{"dataset": "babble in 24 made-up languages, each with its own sounds, syllables and stress or tones, from a formant synthesiser", "noise_aug": 0.01, "input": "log_mel", "targets": ["language", "voice"], "num_classes": [24, 4], "stem": "single", "label_smoothing": 0.1, "muon_scale": "match_rms_adamw", "orthogonalizer": "polar_express", "adaptive_grad_clip": 0.02, "cautious_weight_decay": true, "epochs": 6.9, "final_lr_fraction": 0.05, "warmup_steps": 420, "weight_decay": 0.1}
Rows from block 4 of a small sound classifier, named by matrix and row number. Each number is 200 + 40 x the weight over its row's rms, rounded and kept within 0 to 999. All counts start at 0.
After each channel's rows are labels from the 100 clips, of 14976, where the channel reaches its highest value: "peak on" is the class under the peak; "loudest" is the band of the loudest frequency at the time of the peak. Only what is clearly more common there than usual is listed. The data: babble in 24 made-up languages, each with its own sounds, syllables and stress or tones, from a formant synthesiser.
# c30: last pointwise conv (model.blocks.4.c3.0.weight, 384x384x1), inputs 288-335

c30.368,198,207,288,292,170,278,192,228,178,213,118,178,169,207,180,246,229,179,178,228,228,195,201,225,161,237,210,210,173,219,183,183,180,250,201,206,208,247,154,222,120,200,174,214,144,183,236,183
peak on: /ǃ/
loudest: 1000 to 2000 Hz

c30.236,166,172,263,98,227,230,249,202,251,184,149,196,193,272,193,205,315,159,215,194,186,169,212,211,203,107,169,199,190,189,196,174,123,227,255,191,229,204,217,196,213,214,148,209,175,196,214,228
peak on: /aɪ/
loudest: 500 to 1000 Hz

c30.304,207,181,242,203,232,170,227,150,255,231,210,183,189,215,168,217,190,217,197,221,230,157,130,220,153,219,202,224,186,225,207,144,236,208,219,162,225,225,257,170,188,174,228,198,203,233,214,241
peak on: /ɣ/
loudest: 250 to 500 Hz

c30.220,197,237,221,161,129,126,130,170,204,248,179,202,180,143,212,135,222,196,201,232,165,139,183,181,180,174,200,158,176,171,220,218,183,247,196,130,194,142,155,190,202,178,188,133,172,219,175,158
peak on: /a/
loudest: 500 to 1000 Hz

c30.95,201,225,194,172,206,231,229,235,269,104,183,135,175,202,221,163,180,232,169,206,217,252,201,206,166,260,187,244,224,240,197,213,250,133,249,207,197,209,248,218,210,157,207,139,203,170,178,202
peak on: /t˭/; /t/
loudest: 4000 to 8000 Hz

c30.93,255,153,308,242,127,164,156,205,201,96,192,181,190,201,175,216,222,168,254,210,131,184,224,209,179,249,126,181,191,253,182,270,236,171,127,153,184,233,191,188,214,131,162,263,222,154,112,234
peak on: /aɪ/
loudest: 500 to 1000 Hz

c30.360,250,176,263,214,188,225,147,189,256,179,199,183,184,232,221,173,166,150,133,171,190,171,182,144,254,207,207,204,165,196,154,231,181,89,203,92,293,230,210,212,179,123,246,262,146,306,111,227
peak on: /x/
loudest: 1000 to 2000 Hz

c30.305,184,275,110,150,149,174,200,166,209,204,202,187,224,198,175,197,227,263,223,243,160,162,200,185,207,182,131,168,225,274,205,258,200,99,194,129,149,233,178,279,191,187,256,163,212,202,149,207
peak on: /ʌ/
loudest: 500 to 1000 Hz

c30.243,193,237,250,167,242,191,181,220,197,140,192,196,125,181,162,219,205,178,267,205,147,167,147,176,142,151,260,211,246,206,256,183,134,217,250,200,169,170,188,226,214,284,238,255,142,163,221,171
peak on: /ə/
loudest: 250 to 500 Hz

c30.57,168,183,206,190,181,133,175,141,180,332,298,188,206,201,215,205,234,158,192,221,187,190,244,176,185,270,220,205,206,120,156,222,168,258,177,135,172,188,188,169,217,144,241,209,204,222,195,261
peak on: /ɣ/
loudest: 250 to 500 Hz

c30.352,148,222,130,124,208,126,205,197,299,185,210,181,169,304,256,150,273,191,208,232,221,128,216,260,182,262,261,294,202,152,236,193,222,122,220,156,186,175,122,179,186,204,215,250,139,209,197,201
peak on: /ʌ/
loudest: 500 to 1000 Hz

c30.247,220,226,195,196,230,264,229,252,210,198,224,197,207,131,206,146,182,171,178,199,207,162,193,196,228,195,161,140,260,160,148,172,178,177,225,209,213,224,220,207,229,194,183,210,160,122,193,161
peak on: /aɪ/
loudest: 500 to 1000 Hz

c30.137,218,170,178,199,216,232,99,161,192,190,295,164,183,227,124,194,176,150,164,182,222,205,196,254,177,194,222,199,185,127,176,132,257,270,248,208,218,150,208,220,118,146,175,213,244,248,143,255
peak on: /x/
loudest: 1000 to 2000 Hz

c30.198,221,192,166,170,238,165,220,132,181,188,241,191,121,167,177,214,208,202,202,295,203,223,207,162,212,254,160,272,268,174,191,166,153,235,177,198,171,201,272,193,149,217,172,177,279,225,195,191
peak on: /aʊ/
loudest: 500 to 1000 Hz

c30.40,193,236,222,139,273,186,166,181,184,158,155,256,137,114,136,200,183,256,176,159,221,182,165,202,229,151,143,190,202,219,195,291,167,226,163,164,195,198,166,161,229,182,140,182,156,222,140,282
peak on: /t˭/
loudest: 4000 to 8000 Hz

c30.332,261,200,221,265,212,221,205,199,178,291,217,164,246,249,161,177,204,97,148,161,202,277,249,193,226,220,220,90,208,104,104,212,229,196,179,203,195,221,259,215,166,252,232,199,178,244,221,159
peak on: /ts/; /s/
loudest: 4000 to 8000 Hz

c30.211,200,200,148,178,169,215,220,271,241,191,216,155,257,142,179,176,222,186,231,206,136,252,204,249,198,203,176,177,158,237,252,188,230,225,197,217,150,285,206,209,175,195,136,155,139,176,153,204
peak on: /e/; /ɪ/
loudest: 250 to 500 Hz

c30.92,209,267,112,172,216,193,197,159,171,216,239,206,235,132,154,236,133,182,197,214,243,244,188,192,198,174,189,225,191,142,285,339,301,211,235,187,172,221,218,254,180,310,151,287,251,183,215,153
peak on: /æ/
loudest: 500 to 1000 Hz

c30.17,120,230,287,225,171,233,192,196,159,194,194,165,210,295,219,149,212,202,186,186,244,181,188,214,247,214,185,184,190,154,179,246,259,171,204,183,221,278,206,188,112,249,224,192,194,191,167,241
peak on: /t˭/; /t/
loudest: 4000 to 8000 Hz

c30.53,314,185,201,244,236,259,232,166,233,224,225,215,249,179,163,205,171,275,181,242,197,204,243,235,200,120,157,235,133,229,161,162,202,218,146,210,182,227,249,217,216,175,164,169,192,279,154,161
peak on: /a/
loudest: 500 to 1000 Hz

c30.338,246,182,231,195,175,173,178,202,174,195,220,192,183,252,239,185,251,187,124,233,113,168,111,186,175,213,133,111,156,218,178,247,177,200,151,232,208,194,206,238,176,228,164,213,178,172,203,228
peak on: /ɑ̃/
loudest: 500 to 1000 Hz

c30.342,278,183,225,230,234,211,275,160,220,273,260,238,179,155,144,196,206,154,250,194,139,197,219,204,245,183,243,247,213,200,208,198,264,190,245,205,132,193,252,188,193,222,247,258,249,232,261,216
peak on: /ǃ/; /x/
loudest: 1000 to 2000 Hz

c30.242,208,215,212,135,175,127,168,214,209,197,264,151,255,243,252,198,162,188,199,88,187,250,164,205,203,75,204,165,259,252,273,138,164,198,199,180,143,216,107,148,185,203,197,144,212,212,179,224
peak on: /aɪ/
loudest: 500 to 1000 Hz

c30.190,206,186,195,175,182,188,236,195,213,236,230,204,135,273,183,205,201,205,198,117,213,200,185,166,214,214,173,131,182,179,233,246,208,112,205,255,169,232,101,261,176,161,144,180,176,162,126,155
peak on: /ɛ/
loudest: 250 to 500 Hz

c30.316,192,172,228,208,260,123,198,183,169,151,219,129,211,225,209,208,174,243,163,150,219,211,208,88,222,191,213,246,272,113,178,230,232,227,170,157,150,186,173,241,224,249,216,169,182,200,147,271
peak on: /ɑ̃/; /ɑ/
loudest: 500 to 1000 Hz

c30.21,183,196,219,212,183,198,321,227,197,230,176,264,207,137,175,165,180,182,206,173,217,179,221,185,216,169,205,198,183,141,183,117,199,170,220,248,127,245,225,162,165,233,270,211,147,224,186,232
peak on: /ɔ̃/
loudest: 250 to 500 Hz

c30.120,191,160,166,189,215,262,291,200,143,175,221,258,209,232,192,126,200,216,233,242,169,227,200,201,185,192,207,196,216,133,148,190,227,177,225,182,180,225,185,239,159,147,261,182,210,172,232,199
peak on: /æ/; /ɛ̃/
loudest: 500 to 1000 Hz

c30.83,296,171,164,218,186,239,136,258,191,189,194,195,219,199,243,232,199,155,246,194,181,184,266,182,271,163,172,208,221,229,174,241,203,225,181,151,164,231,162,179,165,226,202,166,206,183,162,150
peak on: /x/
loudest: 1000 to 2000 Hz

c30.193,237,125,157,220,223,214,231,173,280,207,220,203,134,235,218,252,232,215,196,169,153,280,195,197,198,194,187,258,223,247,176,203,117,265,216,200,226,220,180,156,217,138,181,194,238,228,116,231
peak on: /ts/
loudest: 4000 to 8000 Hz

c30.260,224,185,191,182,261,196,161,229,176,182,176,148,222,259,134,151,174,187,169,172,143,278,208,189,208,129,156,213,196,216,171,160,164,251,172,223,279,159,175,216,207,210,185,202,173,235,197,241
peak on: /aʊ/
loudest: 500 to 1000 Hz

c30.6,167,242,215,125,200,252,220,227,188,312,219,156,207,155,239,200,190,126,217,170,244,230,176,260,178,248,217,220,166,233,297,199,210,153,202,196,162,221,235,184,186,169,199,162,221,177,222,233
peak on: /ɣ/
loudest: 250 to 500 Hz; 1000 to 2000 Hz

c30.259,183,287,201,204,151,174,228,175,139,217,188,114,210,217,181,189,233,280,190,196,213,228,243,211,216,216,179,245,235,200,139,212,302,274,163,262,174,160,191,238,192,184,198,275,195,196,161,210
peak on: /æ/
loudest: 500 to 1000 Hz

c30.80,98,184,185,188,177,190,238,167,251,150,187,118,175,181,223,166,230,240,187,181,216,172,202,144,233,232,171,202,171,201,204,206,235,146,191,178,217,109,240,270,256,177,195,185,188,193,253,208
peak on: /ǃ/
loudest: 1000 to 2000 Hz

c30.29,163,184,263,225,184,197,186,162,159,215,240,213,228,213,160,198,207,167,226,113,226,172,204,216,190,187,171,158,173,169,186,146,201,240,216,224,132,212,140,173,210,207,170,162,259,215,175,164
peak on: /ɛ/; /ɪ/
loudest: 250 to 500 Hz

c30.118,197,111,154,240,199,170,199,109,216,209,253,289,203,192,106,236,245,217,246,170,194,178,178,158,151,160,174,253,177,182,113,182,188,179,162,248,244,268,155,218,288,218,197,234,235,243,144,180
peak on: /ɛ/
loudest: 250 to 500 Hz

c30.303,172,223,200,221,190,197,306,193,250,193,234,165,198,234,229,206,238,125,197,161,272,229,226,214,188,192,218,189,135,230,161,212,310,216,243,272,198,192,169,324,254,215,184,200,323,143,309,231
peak on: /ts/; /z/
loudest: 4000 to 8000 Hz

c30.272,180,192,204,188,202,225,207,148,231,162,205,269,147,233,143,186,228,276,169,195,229,230,158,228,179,178,217,272,216,225,174,221,219,183,157,143,331,196,152,196,226,209,248,202,148,193,201,213
peak on: /dʒ/
loudest: 2000 to 4000 Hz

c30.314,142,159,187,219,212,230,167,231,177,187,258,216,186,273,132,198,238,172,182,137,254,240,244,181,192,206,208,163,178,188,150,181,202,156,168,236,235,186,196,197,240,193,225,182,208,212,160,187
peak on: /ɛ/; /ɑ̃/
loudest: 500 to 1000 Hz

c30.96,155,199,247,155,152,250,209,218,134,199,208,203,172,255,220,194,151,209,226,228,212,236,207,215,146,230,152,227,179,130,123,228,305,123,130,187,147,186,186,177,173,235,149,151,225,181,210,126
peak on: /ʌ/; /ɑ̃/
loudest: 500 to 1000 Hz

c30.224,245,161,162,163,180,176,225,215,81,139,173,180,117,194,139,237,144,198,151,223,180,180,199,166,242,202,189,126,204,211,177,202,192,163,156,158,228,184,191,179,165,181,201,195,138,118,200,134
peak on: /ǃ/
loudest: 1000 to 2000 Hz

c30.231,180,224,226,280,199,125,210,232,142,177,186,160,211,226,237,221,224,178,175,249,191,219,172,176,216,217,286,251,146,249,210,180,273,203,170,163,230,244,200,244,218,279,207,179,184,180,222,218
peak on: /ə/
loudest: 250 to 500 Hz

c30.283,123,201,249,181,197,249,258,144,167,192,166,179,205,174,149,191,217,244,182,274,154,248,201,189,187,233,177,100,204,223,120,232,272,272,210,246,173,150,219,236,156,189,236,186,254,161,132,186
peak on: /ɔ̃/
loudest: 250 to 500 Hz

c30.158,165,252,221,220,193,224,194,179,230,158,218,146,204,222,223,250,133,187,194,194,179,194,152,202,223,172,209,143,171,209,173,134,195,159,248,245,100,199,149,191,130,202,264,211,181,232,170,259
peak on: /s/
loudest: 4000 to 8000 Hz

c30.117,215,267,220,172,217,183,224,195,239,150,246,205,200,208,227,225,205,172,215,142,224,228,183,173,221,236,155,219,180,195,181,241,206,151,210,184,148,198,205,170,207,156,229,251,206,206,193,239
peak on: /t˭/
loudest: 4000 to 8000 Hz

c30.285,213,201,211,260,165,147,243,145,170,229,200,215,199,226,261,220,223,192,165,181,216,158,173,197,234,321,177,206,224,240,210,249,237,233,170,227,204,152,121,165,230,227,193,192,143,179,193,174
peak on: /ʌ/; /i/
loudest: 500 to 1000 Hz

c30.52,184,211,204,214,125,280,177,187,195,228,112,254,178,221,173,244,182,176,194,180,245,225,270,307,120,295,209,173,202,237,196,227,254,250,242,182,184,221,189,186,198,217,248,229,259,194,173,169
peak on: /ǃ/
loudest: 1000 to 2000 Hz

c30.38,181,205,111,199,200,230,203,196,178,192,207,190,183,199,168,179,214,195,250,158,228,152,268,200,209,235,215,255,225,197,152,234,227,171,184,174,167,141,131,229,204,214,207,200,229,222,221,217
peak on: /aʊ/
loudest: 500 to 1000 Hz

c30.197,173,251,289,145,188,162,249,185,262,230,254,257,241,212,141,204,174,195,185,204,231,255,251,167,203,178,161,158,208,216,256,308,239,169,260,169,294,174,181,214,214,151,243,196,223,227,243,172
peak on: /ɔɪ/
loudest: 1000 to 2000 Hz

c30.79,263,246,222,201,150,234,193,184,231,255,181,181,244,215,201,167,225,183,231,99,190,240,225,263,227,213,230,185,189,179,151,167,160,211,148,263,274,154,186,186,217,253,192,175,227,149,259,240
peak on: /ts/; /s/
loudest: 4000 to 8000 Hz

c30.160,225,296,170,186,163,237,253,234,197,169,258,146,204,159,227,210,210,181,321,154,196,195,223,181,162,237,222,153,220,193,259,203,214,180,276,198,245,270,199,202,142,220,199,159,147,268,118,254
peak on: /x/
loudest: 1000 to 2000 Hz

c30.4,241,222,224,213,163,261,276,180,217,170,199,231,156,162,170,216,209,229,227,204,233,144,222,208,217,232,229,182,267,184,218,333,233,198,176,162,236,189,183,171,104,180,238,217,148,213,179,164
peak on: /æ/
loudest: 500 to 1000 Hz

c30.149,245,216,169,153,217,200,218,281,189,141,149,206,183,168,195,237,171,250,160,139,323,211,198,282,235,242,195,142,221,188,212,224,152,247,182,136,180,155,156,154,225,224,191,183,187,115,201,286
peak on: /ɣ/
loudest: 250 to 500 Hz

c30.31,195,183,157,217,189,245,163,260,228,193,189,242,230,229,208,231,236,218,168,232,224,210,251,150,184,190,274,139,229,169,217,191,182,152,220,159,175,235,250,193,164,218,151,174,207,211,168,165
peak on: /ʌ/
loudest: 500 to 1000 Hz

c30.177,213,221,217,183,256,235,234,160,207,158,171,212,168,207,209,213,122,176,169,275,192,199,207,202,186,151,231,230,209,255,176,157,206,193,205,186,141,230,250,150,249,181,134,239,134,221,195,128
peak on: /ə/
loudest: 250 to 500 Hz

c30.248,155,164,213,152,190,152,218,189,178,197,176,205,261,216,112,254,228,157,214,192,234,185,201,158,194,136,132,199,130,177,199,213,242,144,130,167,219,164,191,237,185,212,172,214,202,207,240,197
peak on: /ɑ̃/
loudest: 500 to 1000 Hz

c30.255,305,242,240,262,222,161,174,172,223,128,180,196,293,246,145,210,251,152,147,198,171,272,150,229,220,258,140,220,247,162,184,206,217,241,207,268,183,197,322,151,147,241,225,250,194,229,169,203
peak on: /ʌ/
loudest: 500 to 1000 Hz

c30.89,192,272,243,218,231,248,143,133,240,219,256,185,106,80,209,175,189,219,222,219,191,196,179,189,253,133,239,177,195,225,187,154,226,224,199,235,207,193,262,170,159,210,218,127,137,216,193,214
peak on: /x/
loudest: 1000 to 2000 Hz

c30.64,171,170,273,291,208,201,201,241,265,186,207,230,188,232,188,233,234,209,139,135,249,238,298,212,181,243,180,159,189,177,188,197,232,238,209,259,182,128,158,193,225,221,172,216,195,188,121,204
peak on: /t˭/; /t/
loudest: 4000 to 8000 Hz

c30.55,209,199,206,222,181,183,153,225,253,260,182,232,172,134,171,221,198,231,206,243,179,221,332,179,157,165,152,237,162,214,137,251,214,178,200,201,200,254,321,146,253,218,219,108,216,224,160,118
peak on: /a/
loudest: 500 to 1000 Hz

c30.221,249,174,215,172,251,198,277,265,261,138,178,181,221,129,147,218,206,279,298,236,250,242,147,157,210,229,202,180,293,146,217,256,157,206,236,125,196,155,196,199,268,214,248,213,132,181,201,144
peak on: /ɔ̃/
loudest: 250 to 500 Hz

c30.125,208,203,146,169,172,305,212,236,188,290,292,213,163,263,174,195,190,170,244,223,280,186,154,260,217,232,182,210,135,224,166,148,219,202,205,243,203,168,242,265,243,140,199,212,178,207,203,193
peak on: /ɑ̃/; /ʌ/
loudest: 500 to 1000 Hz

c30.225,122,199,302,181,170,228,228,182,170,183,238,199,208,184,185,220,142,159,180,198,172,206,159,104,134,210,155,208,223,235,241,177,232,200,189,119,244,142,194,158,141,164,234,200,214,203,129,192
peak on: /ɔɪ/; /aɪ/
loudest: 500 to 1000 Hz

c30.367,181,184,173,193,329,180,218,143,153,143,254,185,183,211,146,212,247,143,187,178,217,185,124,283,199,159,242,214,169,184,196,195,242,244,168,167,197,231,229,173,270,117,243,247,227,199,225,302
peak on: /ts/; /s/
loudest: 4000 to 8000 Hz

c30.33,198,135,172,136,259,226,180,226,197,166,205,241,182,251,181,237,216,143,202,176,152,140,304,163,202,245,174,231,162,199,236,187,185,233,163,159,103,209,198,203,221,161,125,174,188,195,246,168
peak on: /a/; /s/
loudest: 4000 to 8000 Hz

c30.54,191,245,190,170,153,251,167,188,197,178,160,235,175,179,132,174,242,245,190,178,200,214,263,190,192,342,152,122,209,169,148,183,130,248,222,183,168,230,249,188,220,259,215,215,200,189,176,210
peak on: /dʒ/; /tʃ/
loudest: 2000 to 4000 Hz

c30.161,222,233,247,216,182,184,295,238,141,171,214,195,124,265,199,264,191,209,170,113,207,161,218,202,240,254,200,186,186,213,312,216,262,248,229,245,292,176,233,196,201,225,177,229,124,243,185,239
peak on: /ɔɪ/
loudest: 250 to 500 Hz

c30.186,241,151,261,188,215,165,245,214,210,265,237,204,234,144,154,240,234,207,216,184,305,182,165,182,178,185,155,173,276,193,237,178,242,191,211,254,226,132,263,239,245,151,205,197,225,166,170,205
peak on: /aɪ/
loudest: 500 to 1000 Hz

c30.288,210,261,163,177,212,182,263,244,229,180,153,182,207,168,182,162,227,97,169,203,201,179,192,187,228,209,195,166,208,198,185,285,294,201,170,153,224,161,236,248,163,187,232,202,231,201,194,144
peak on: /æ/
loudest: 500 to 1000 Hz

c30.18,172,155,211,198,152,215,150,188,198,175,172,232,129,141,236,238,196,167,144,136,303,201,218,206,188,209,107,221,205,208,215,171,227,199,110,202,207,157,227,199,205,218,160,226,241,243,183,283
peak on: /t˭/; /t/
loudest: 4000 to 8000 Hz

c30.183,137,209,219,184,178,200,251,206,201,218,188,186,201,207,183,170,249,254,227,207,206,294,151,222,221,205,168,214,163,226,141,164,245,160,174,146,247,172,169,230,181,186,150,205,192,153,165,147
peak on: /æ/
loudest: 500 to 1000 Hz

c30.181,162,202,268,200,262,193,220,218,217,248,188,220,168,177,285,225,171,209,239,255,257,200,240,164,242,200,216,134,202,238,187,206,162,156,204,158,143,170,221,197,224,217,210,217,193,232,202,158
peak on: /ǃ/
loudest: 1000 to 2000 Hz

c30.24,189,200,253,236,301,218,221,268,154,217,233,189,174,196,255,225,252,171,187,264,205,198,195,208,204,174,232,193,176,221,268,188,229,233,179,174,226,136,208,159,206,211,229,149,182,212,237,176
peak on: /ə/
loudest: 250 to 500 Hz

c30.85,212,168,173,217,188,224,186,162,172,191,243,210,192,241,184,191,203,103,211,171,176,198,155,96,212,170,198,212,227,209,184,228,263,209,177,283,228,181,175,186,141,191,166,177,227,277,163,200
peak on: /x/
loudest: 1000 to 2000 Hz

c30.351,213,175,188,207,174,260,165,171,184,205,164,170,156,198,193,172,199,162,260,237,141,219,240,226,256,155,237,204,248,221,145,135,148,210,186,220,274,278,157,148,210,232,156,193,177,189,192,218
peak on: /aɪ/
loudest: 250 to 500 Hz

c30.192,134,251,184,262,252,179,222,187,211,201,204,210,161,230,190,143,212,229,272,227,243,234,210,198,253,185,161,200,215,216,277,223,240,258,203,183,105,210,219,186,153,229,217,172,241,236,186,205
peak on: /ǃ/
loudest: 1000 to 2000 Hz

c30.172,229,265,179,221,184,267,185,211,227,145,175,206,242,277,119,156,211,208,235,218,210,145,244,224,190,181,235,188,145,148,157,240,279,123,168,193,200,242,204,255,236,193,241,196,163,215,188,180
peak on: /ɔ̃/; /o/
loudest: 250 to 500 Hz; 500 to 1000 Hz

c30.90,162,132,250,180,190,241,190,250,362,214,181,156,209,109,211,166,190,274,214,170,267,156,257,171,207,216,174,200,174,177,176,232,217,169,224,203,225,171,204,199,192,219,171,204,184,198,198,188
peak on: /ɔ̃/
loudest: 250 to 500 Hz